From a checkpoint of a small contrastive image-text model.
Data: trained on small charts drawn from random numbers, 203450 training examples, 9.6 epochs.
Rows from block 3 of the text encoder, named by matrix and row number. Rows with one number belong to one neuron. Each number is 128 + 24 x the weight over its row's rms, rounded and kept within 0 to 255. All counts start at 0. Numbers have three digits each. After the name is the row's rms in percent of the matrix's.
# fc1: MLP up (text_encoder.blocks.3.mlp.fc1.weight, 1024x256), inputs 156-207
# fc2: MLP down (text_encoder.blocks.3.mlp.fc2.weight, 256x1024, transposed), outputs 156-207
fc1.998 093:170133120151088117119128129149158129101131151128142155105094125094139074099105129110135137148134123105139151133077123116123137116120174147113109114102162118
fc1.999 078:144191183143130111143123151139085090102162125148131098114185130109158152128114107110125100152137113126097135118078165155165119146099121076126115155114129112
fc1.1000 097:118121133134109153114110073131184154117116101136170136125112105165140159160146146175132161116142085138161113157123134098103141176143095145168161153140098103
fc1.1001 099:166142129131171144133168124134155108167131141098112116129138120118136143121093148144122078123100140137128151106159141137108097108121168129178181118144165157
fc1.1002 101:141110122144158129140157138104111080110138082150143098132133130124156144118113089112151099114181114190144113125123135145150139137091097097150100116172140140
fc1.1003 089:114127165145088165151113143113142140107090126166162113116144142114151081122120116120148106094145106163140140111117145165104128140098144108105124120123134092
fc1.1004 118:104131140086111155061113115115116141136106143121105142113104111123120144130093149156132175140109157154082148165188144093135130130120093094132162137116142106
fc1.1005 095:151148117164086098126138128138112110144125103135104160135145127073132107109135131108156127144153152078124129140133150173134163123111122109118093119069130111
fc1.1006 089:132167122149166124141131136092169166173141149132140178119159126136136146129139173115150158137149146119122097167115132112127194136139144153092141201129106104
fc1.1007 099:144142114148142107127156090106107137054143162111148144143111111113158102129132118117096101124144136134140135105093121157103131088089124114142124125137133135
fc1.1008 087:109143164101155105138170093144105120139138134124122107213136157135120116093098139109088081130110110082099176124108144126104064121145158102115129151135169130
fc1.1009 093:146135161112119113157130148102122138119124123110051109147129167127139128114094130141122118144109152091124137103066142147141119090120134092100172135146144146
fc1.1010 111:146136143135155110157133085155121104123131133118097089135081134120113126125132168159112093095108145103120074120158134088094080119138160114101127160127135135
fc1.1011 089:227123104148100128144113118099117113134121070163109120148103122147198119109134112084148106150169094096157114145107080128144152116083131122100132109120153167
fc1.1012 115:093103112119115154095102131101088161162084119140123166101106109154176153154127158144144127157164092127142098149149086122141147128132099151127102126088107073
fc1.1013 121:129121149086133126136173104113141085126143144149100120133112114129102106119079145128092110109101208120108145134134137148118094124152119096127170130128156169
fc1.1014 100:095114141165177138116145098094100122100105112126116119143140100124124173161143127159140126148134138109113115175135159090123119150156082143140106129178113080
fc1.1015 082:120120108156121118116128156127119127100113106104111133164139159125120094057129110160136118132111112124186123137129139161138158145153089084117129129103093077
fc1.1016 121:086120127174077138114110115101134156178120116178178144122119096166121138189129148116150138135127083150176111147129150118169156166144120164141110151160105086
fc1.1017 101:116114142163113154162108151132166146116142143134167145081103100135117167144112189179134128123094160134124153147158128068121101141130147120137116141119119137
fc1.1018 093:125136120151113150100137109089091132151096106127142131122084147128167132147142155152163111119125090137153116188132108107169088144126103146148112181140128113
fc1.1019 098:105117100128159111166092136076098153098131118098148114173124151150157137140161143184157128108168095128115127144117117160188126126142100139087108132138099136
fc1.1020 088:107141136143076115127142117151106149092127123125122116128108139129159111152131122123133129062132119118136147150124142125146112164087103129075161130138100139
fc1.1021 095:124143131091130127078130079102120121135140105156132148127131127091129184151153131106149167103103106132117137176124163130118157169140127122149121132157129111
fc1.1022 098:125123114138151132122128125158145119147144122120127141111155102057156105115097116125123070138115129093123111140144109141128132090134119133108147185083166120
fc2.998 090:143116157099136138145153125141161114145121114147153162103137112158138131149161124135145113119082149099139177148131146116101121153150094106126121165099180165
fc2.999 098:150151106133110085137132144104154180103153146078125105168138133077103151123101117110110140130172102142101049155109116145152129121122110102144108112152109096
fc2.1000 109:124168103157073100131147171133115134106143160113124115144138123124128130110107097113145103138148096142111082122101122142148129101094119111099133087135100109
fc2.1001 102:135154150111150111086177105091123093150116137113141103122178101116115150137115133153157163112137114096104098116134147131099151122126075112141142132151134138
fc2.1002 122:116121099147135152152106137129081160108130097115098124124128155137123111115143104088103119112144131153152118128114094124161116153121144154104121172109127117
fc2.1003 090:109087174103146140127104125165157078155126125170134150095107111124164152136130140128131124163102179112157182131163136124122139106132126162132168159153168162
fc2.1004 108:122132108168131160142098133142119113109106121114129139105139154093150098102140116120132090086138134153161153100143091123180119149140157154095103115133107099
fc2.1005 111:147129158094107126127158148066101104152101141113154111138159098143089148115130121133167150148120099107144108133107143130113159127127083109148136138166090141
fc2.1006 088:128108138116171144134163124129125121158140125127166175114140126197155152161148162177121111096100135069127141155154170118134154162134105142132151134144162149
fc2.1007 101:110104090156089168148086128154097154126131113113080132116093114101132119128151091100101109126131129176141155124118092112158127159127163147103087159071097108
fc2.1008 084:147125125122104136123146157115091155119119160114083109170130187117153153113065148137111144152131131152090095116127175184121121109156117111142148116127103094
fc2.1009 083:098114124096150148119158142111132095154090121127145117089159124119166191162155124150147148148119177094161159122162145136128138167160097165127170125131159157
fc2.1010 094:117148156097188127105114102119121090116094115138179139118138123146148149147123187138104077094088148100149156124171158092105164132158113142156101115132160103
fc2.1011 089:121169108135091156147066119118094152150145093084137154127153174151128127118147118116125112135106101162163169133110091144167115127099145158080101134121143116
fc2.1012 096:167149149098095110155150159112134137110127153094103121145154110100095151099094123130139176151170117112092104118101121155112148097115111087134125103144111116
fc2.1013 118:103136159137170159108127103140157132133153124148116141114103102129134135157134158165110126127096170103138154118158143086105129159172131128152148176123152137
fc2.1014 105:168176116107058119126099140127127119120142161129149113153151122142140095125101097127142141152139112146111107110085094144135107096087115136121130116150135104
fc2.1015 088:112108148151169125147098127142170085145098124150125132115106140123139127138092173119120087126125171116172183150188132116119128127180124139126103147146139161
fc2.1016 103:122138128104089083114191126125096106114132163109139085168165111153084154099094141144171122134167105112104099127102146147103165113119079105146161079139105112
fc2.1017 101:087128140159195121140139101096138153162145104130148096096098101147131165144113163165135172125121145089134127109131143074138138145132145141155132127156151112
fc2.1018 101:170148151103110121123138153133107127094116161088114108150183126095102130106114099120125136127129079126112082111128154155115126123125141103125134119167105115
fc2.1019 096:104102091131148164165115154148088130106122129119110124133122163110132097114125117116087087087134154131152143131140095150159091135117157165087100153114138111
fc2.1020 088:149105122120085126125185155112102126133131131101171103146166126089125157120094117181149134123143113175144100171090114161099132108123103100138151095159099094
fc2.1021 097:120144101149116172144085126158111178115133113120100126126115133122111124125171101120090118100114126153144116144105121143136108134104138128081096161099130111
fc2.1022 086:098102162108200126121117088163136123120134114159154143108132127169152140154130165144105124102077149081145170134180145083095145150158145131124152133128153162